A small masked image model, trained from scratch.
Training: 16500 steps, batches of 256.
Rows from block 7 of the encoder of a small masked image model, named by matrix and row number. Rows with one number within an expert belong to one neuron, the router's apart. Each number is 500 + 40 x the weight over its row's rms, rounded and kept within 0 to 999. All counts start at 0. Numbers have three digits each.
After each expert's rows are labels from the 100 images, of 14848, where the router gives the expert most weight on average: "responds to" is what is common among them; "lies over" is the class under the peak. Only what is clearly more common there than usual is listed. The data: patchworks of several textures. In brackets: how many of the 100, against the usual share in percent.
# router: slot weights (encoder.blocks.7.mlp.router.weight, 64x128, trained with AdamW), inputs 64-127
# up: expert up (encoder.blocks.7.mlp.up, 32x128x128), inputs 64-127
# down: expert down (encoder.blocks.7.mlp.down, 32x128x128, transposed), outputs 64-127

# expert 31
router.62:498509499572551488526526546455518440470566513437526521403509525482465578507522504517466563505524466525514517506519511534512519464503489428535542547530532492465427455429498496505444509524506513
router.63:477543510539525541470528539448513430559565552456533491495519487544465492521553539464509538508546432419547521545471498506501527435488449376533530522507528452495463472510483510467467479492480423
up.0:504488567460534553505539472552449498511466498464483547492404400460529454515410527428614507536631431421503485421529450475518475499524471481472604500492488509545483504484453524478486542543524531
down.0:532479541496447554596540438539467475535470482554503505511422518472514444525505515494503563421588457408530424526482475493473529510561539473598505509551443513543456484539517453491467496430507509
up.1:455488426460486503461497411515483565460499518520487429528456472478580490444510483504595492558464594483454538411523503493463514535493503494523563480510548542447539555514537521451482555499433487
down.1:491443439528502482500545548490526538443478517490526472529486463500524529433451488495569475525521586559520601497420594500475437553473492509472479499548522480492500483427505519422478536523440431
up.2:541527507439455443519419449523486502473440523519493468386512508526511443466465547503593459547467594544412480522488499476551506506502445480576525485499513502497497446495425619501511484447485479
down.2:465493560567519477509533420541507462496436553495462474525439539575555510482517494558613508476459496540455566507516517525508460552535520477505521515441451486473447441510489523484489504407536496
up.3:537440530440518434515511464559537539419444513480551494507477479463491529429422497521489554503514530581478532439487468501540509566453528471527521448596411531475534442499580520478517508519535477
down.3:502575468460466508558448518426530491546531518555456465474535546501486453526545532513513438478437523479545442556494456488468525522526505490535433482478595424498414551542461450558495516461512555
responds to: patches: two (69 vs 24.9); honeycomb (53 vs 11); triangles (29 vs 10.8); centre pattern: honeycomb (26 vs 3.1)
lies over: honeycomb (40 vs 3.2)

# expert 26
router.52:554475509560471509474512527479479518461559536428423473478531491453532513527475513441506513499482511431523505511468516621494522443478520609474531423467556590492483426499459494485539481543543505
router.53:502539525519443491465489491473509570469553622451428483491578449476485517543491528490540514487499527472486500486469466436517543428494520499517570478431546581546483456471420517467567421551562496
up.0:573500502474494511505611551522508522510439498430528537469571385511518508549513495538462499469504501534447503546510540503513496513510421491572478488445429498518486442537451523514509515479456500
down.0:517504482484512479516494495499406530441509523481545487436534535521467500482522496534539462496477453498462444485519518511541502505528514542499493508463510508468480523495503561511491501488441515
up.1:491503461532413468472498521528486522490471503523513509376463482569489462415502507521508541456514527547449513580512476480494496508480436480602476532506466470512467484515539638521514551464461494
down.1:499506463509491486497494514529411541423465488474561480424529522528490491445511454511521511532483457519501454492536532491527503527520490533526456496479511502502451524518499544515491531472458540
up.2:534555476514483538545505516464531517509562490488534491491538580476593491472497504510484519496514476530533444395515501411539525487419485463495577563547535468503495489557457507423489516519501562
down.2:433456443494524564513518418469496535477501511436578548433531458463469532512481455526449465485522511477497544580545504556548473490498467474520523492482517500468446452460407601526532506490526488
up.3:448517490523416520560471608576445444543481572479470539495431537498444544515536515466541552545621469466464488487502437500564503482582506449471523495420497492502496538484545504497478491466508496
down.3:508438498516511487452473475488408495416473486524508485480490513526492481459439460542543457553457520590498498529514494509556566510497511531506549539495493502440497505520496487519532531475414472
responds to: plain (56 vs 11); patches: two (54 vs 24.9)
lies over: plain (40 vs 3.2)

# expert 16
router.32:518484509509510466473513445535532490524525426570507503503449540544511476528481535447549473499507527485535509532483461559459580487477456529483538548496504594469475485422482502551497507510503484
router.33:507503488540445445488507456461472534555585531535522509517532505551512432520440458491525517500510487474503472489531481421433531470475506537507457513500485543470545457469542509504461496546516485
up.0:481447538469545514476538529486432471511495523521440455493402463493460587536478501464436489510482547520494605460452503473497504498544608505503474496540463513444528544524508505476493450437539433
down.0:522493433546494503468438479484575447457419579500496531570562573508545492445433469469456474473488454485534480588464540481493498535527445542533505521427547526511472534520534443508464504439446502
up.1:452470476569502548502486510575490466511426488481476463480459494562469479515508485547373520486433522458448530489492514487487419552532482443517468498514501448521559501481480503527483547485553477
down.1:518463458511457551492580497468464517431518486508508444507498453503489487431467533505542584519488454496488519535487498489540522521505561558426541554536432412504504523473527586478493501500522491
up.2:500538517464514445462547466515563484488487460470478500493585508497484510546477534547537532597467503557495498541456446446511497533519453417531507508526519507507544397525417502547484479455516484
down.2:536474474468435470511504552548460486547513455459523515455493480499412493501513478416501584428522517486542540431449514526553485472518565461483499531484485436580515480528509604484462553463541517
up.3:472498503531526571555527508453483490447483501524484453509575519446499596479526480529488545424556524501531501426500512521516353582501645505452534509547474512468526524542523475439506543518523538
down.3:502518417578492534468476492490619449481456506469548531527456443518540465529484516512478464546448496487472483559466460525506521487533409502509472498489517504518461556557496480529501568477439470
responds to: plain (78 vs 11); orange (72 vs 45.5); patches: two (61 vs 24.9); centre pattern: plain (41 vs 3.2)
lies over: plain (74 vs 3.2)

# expert 23
router.46:471540567494502500583473462515497513548455572414420509479470531410490498498492570471464483491533593430495494515509475454529513545482554510492512470474525443467514518442455553485524439580544489
router.47:521549559513521456567461435541507554564473556450416491491410467430437500490489529453452513490540539448438457499502467411542508491476562457518472555522530403458521517478424547502499508567545428
up.0:488510507466521561479447517584586547542565485498523462504478493511512502427569464484525480502484549561511447478515459518490514481573497406491585437571608569480521470426546491557479476488498525
down.0:517481435453488495503555494414548452530485568443429516463490528548533501522489565506496485522532449444562536434473551547478509455460544594513543503480379476506471517547550531440471540526478520
up.1:504515514570457508460470523523483448487521566568478509491434523466454418353444444471524497507544523506496424510465457487522483451413507498516469517479530488447496494465539527515542482514506468
down.1:468377456506524482484526492472552466539513504467511539480495540541483525563473566460424514454443470431539533470486552509544484414539542481469471482514558503485535544503478440507461576543469536
up.2:536440486505535510519520520446524470490454444485477477511537577559447518553532522520459565484433488508507497421493526556464497550512539639463488481517479578544525464501431477466499547487470537
down.2:547600507549460522488482547498527527484498488518552488628487447464544463474473479477557487421474533469513465492476448456504465489481495528482472492504512435567462549415545469524556425496614393
up.3:520530499485582504561523507542472517541462439479482428495491499556568520552498449485496472544571555454490525475568551526568566540460526481477421443557572482462520473442449490557469553465500503
down.3:479522427486470520513558456468571516474506556502517572491485535499497461466506526517497557475410513456467484490448523540493470447520497554487448452484502609529481539527503454521508575508542554
responds to: cloudy (60 vs 10.9); plain (51 vs 11); patches: two (51 vs 24.9); centre pattern: cloudy (33 vs 3)
lies over: cloudy (49 vs 3.1); plain (45 vs 3.2)

# expert 21
router.42:443581457544475543483504546470484545460574482495484520532558514503507574491501499522489453498441547531403491489498455522498546477537467482475554443480476543506489535493525507554573450464448549
router.43:432530454550491515479511526545495507478547443489556509462503502521487551518555476530537529565496534459467533455465486520498505504480473423538530457539475505541532468493474512523493516495468543
up.0:506476506442446435470602507549578555481485491481477519499485497520463512484415510442537463452498532505496524560447507491500458471476482490537496578543552535471535570463449518436571466479526460
down.0:438470531419538570471465483490477522546552501488460470503519466470532441558531561486498427548489540506521502499550536533512449504476462510422530515555521518563554397572540384462529502441486556
up.1:497501528498535493509548534496458471444494503494555492516478483446478478508499608482499501431463520537471534455532419542493476485536527460472487529530454537503511548524548483441481481466496495
down.1:476460487438485520516475493504550557561535442459436520528514514523581556462463404517510518514473455505533482490476562538527528524464481518501494492459541519507499445510488467540500528556456505
up.2:484508448536567601522460516405381495551565498503461469518543478466449457484555518495490494489492518515549515449478499482450568459480494522512486468468529541435563500544506489542485490466479499
down.2:462499537468467583478441476555583485461447552416516494468519525575488520544459544450479539485481498524526507455457507501451502546556519496523505489514473429512511505494564473544492515423548483
up.3:432425494456492503463435547517436552457466494476525481517419488508468546512431512492472472497502493510506437544501520440544501547501480511539457552539472556545534481492523509528532407497589582
down.3:478463495446539499516553463460435522503500464510519483531437502462543531503475585454510519454532532556526584439463488436463485511512519506500540491545451505466509465517467440464526531523457423
responds to: patches: two (77 vs 24.9); checkered (63 vs 10.9); centre pattern: checkered (38 vs 3.1); diamond (29 vs 11)
lies over: checkered (54 vs 3.2)

# expert 6
router.12:518521487504433481554563498535554521442449556543540474483514433468502412478496546447555499467482485537484523553494494475559456486531455523501457481507455568561504481526478517514561505481477532
router.13:498516440530460458531559450492520566444499492535397498477529471501483437466506562465569517555505523536463514512546482472521469538503452511509529522500479601535499531491491507531459481453439553
up.0:528478555456553468453541505506586584482529515481523509501471506567481500529505508490438417410453460499536571502487523454508563480407510488551500512454523518509464485439519540457484446552537495
down.0:548492454494539491543544477506417505509465520518497579476484483544486452554478533550481572485485502445514520549482507444523488513518544500464470467568498459463483551483484470523448508529468504
up.1:514509542530531482518459538502494446569527505491521540443421405496463518449469508527512470502437574484395450450479474551433512481449489420584501477556469450515565481492483574580508541517534494
down.1:471497553453522491468476500465513512518512492497474445574556452469417535483505491503434453504470507526474429520457474444405494492499514538540457471550478473524515499497447476538506523544552546
up.2:414496418549477553520469494518459555543523478508496449506499555565454526514499499459570461494554593498462447497453522530475466495523532508430547499486532582535554540505475502571533548485512503
down.2:525526564531467500476525509499456475451459530520486512481470477507538509479514445511491520411530416484472485452561433503473551454500490485615480532458481484427511487544537454484434457552512416
up.3:427458548568481482508446488495418465493566497505479541479501452559493526524461583416449470520514448573532493450520524518524471484452553521490488502534508443560505463467474508505492529518556453
down.3:493519483456501571468458479472614440557509505438479463506486514460460573473561533541487467480516457552531445507525496513493493528585494501554474504493467493528536480481514488491514515389567486
responds to: patches: two (81 vs 24.9); diamond (53 vs 11); checkered (43 vs 10.9); plaid (33 vs 10.6)
lies over: diamond (40 vs 3.1); checkered (36 vs 3.2)

# expert 19
router.38:440599502460454497456547502534518524488498522501452541437548486501492556458478563520510515543466528567445417512529450522514553540505446439493554490495485549542500556514427512560568491463463540
router.39:448512482532480466550502555491464554401531494486533580465513478532432554412484459486549495531484436555467468496499483526583517535479450533500509549512532488582448505483477482578499501515560566
up.0:513391564454491488440493498545469462545477539563440451494475497509425437462518485499566502495511479451514503574496487510528460489537462566477513585414502538522496456509473535493528468499510471
down.0:583426488527465475454499528522490537476470523500501476536441475512476439547516508558487503564541545517510520447460452533525497511546479473524471516427486460486471570501497587472554589525506489
up.1:516503506490533556402532529479467518540506515442449533444527473506463480613515516462507477474552506459513535495463547522512552483536455447494474428442512546443436502513471546432526476436461437
down.1:482482539536457476502474519483467513577520490540472505506479514502434499496480503477541451499452544446466522510457491507536447515491575462569510545480440498474539534582540488471491465425461459
up.2:553463504434544515544473497433493455513506536488546482576473440470501492532469489499429462455475502475602530554494529501505484470540559491515499537542486502494483526497515486453486442494563467
down.2:544458500582501441446483466394461472509523539532552543553454548455522484552493512514477403482480527477559491543501542499446447498545534480515471535527446465540542483545526525491539473509527498
up.3:469494507493502548475531403494492465535494479531385524520506509500469496523509565452488546524512486538509526470561435481456440514536441459499515447518558520421548510503518517475500528473436491
down.3:472468517481511505531462485465555493535447473490499470518548488537478490573511496505524502499441494518499451505497504486537479534441472524456470456503494525458414554421573490450511500521529554
responds to: patches: two (74 vs 24.9); looped (33 vs 11); grid (27 vs 11.2)
lies over: looped (30 vs 3.1)

# expert 28
router.56:517576528476483515486502436461447567499515517506437467490473507544490475542431551497444489495502491562454514522390452416491529446472493449508488527585499477477525537529454551467583501520545440
router.57:497544560513461453479510497457519565547473519567470513491449509449480442501473504481485516458518509530453508564442478472517548421468530411487498460557450475474516533487471531459534490489542418
up.0:468538505495519442553447488508546536495435549540515463485518525488494514474558527495493510486538514529423508486483532522535436527522534468505489450426470405541487492480504503555446494460467549
down.0:532486529483469518510497401489515518555478544454494539561505481494560460487497501577471462522535434429519547474495552511550459466393485531440513513487522431478469544466511514505525559455484458
up.1:526525495461523500407471545467494587514527524512506496491483490514490455575527440505473527494468546556495573533491556446447591467538525530483467410437529534469479504481544509503512446480485491
down.1:532422521457480445478583472587499475522492562585482524530503501511511511486540513490547476507547557558574468517468550478476447431467557418510480525485507516513485537473449417452487486443562569
up.2:504442516520495474490504559465513462543587477460522451495450496493527501582452475501483491567451485508513451481483466549484501503559483586488521484429591548472451455482468515511554595537512474
down.2:552489477483512537523495497449433454441545442508512517482502443515466515516444514525515465471514474433549501473460541499477475491464591487578500533562517469590500510525485447492426480560503478
up.3:448437471491492521539484494505477465495551456537537461483546465459459509552503535530541458507534514508525502438585532514392582489469513460510538585586556522495463434465494506503471456532511569
down.3:520435466480507435455520517489517499470538528533521494497477455566514533471449477499496476540497492546561440504501532505508526491549498571560520538387498523486545494460472510490455545536528523
responds to: green (71 vs 45.5); plain (57 vs 11)
lies over: plain (35 vs 3.2)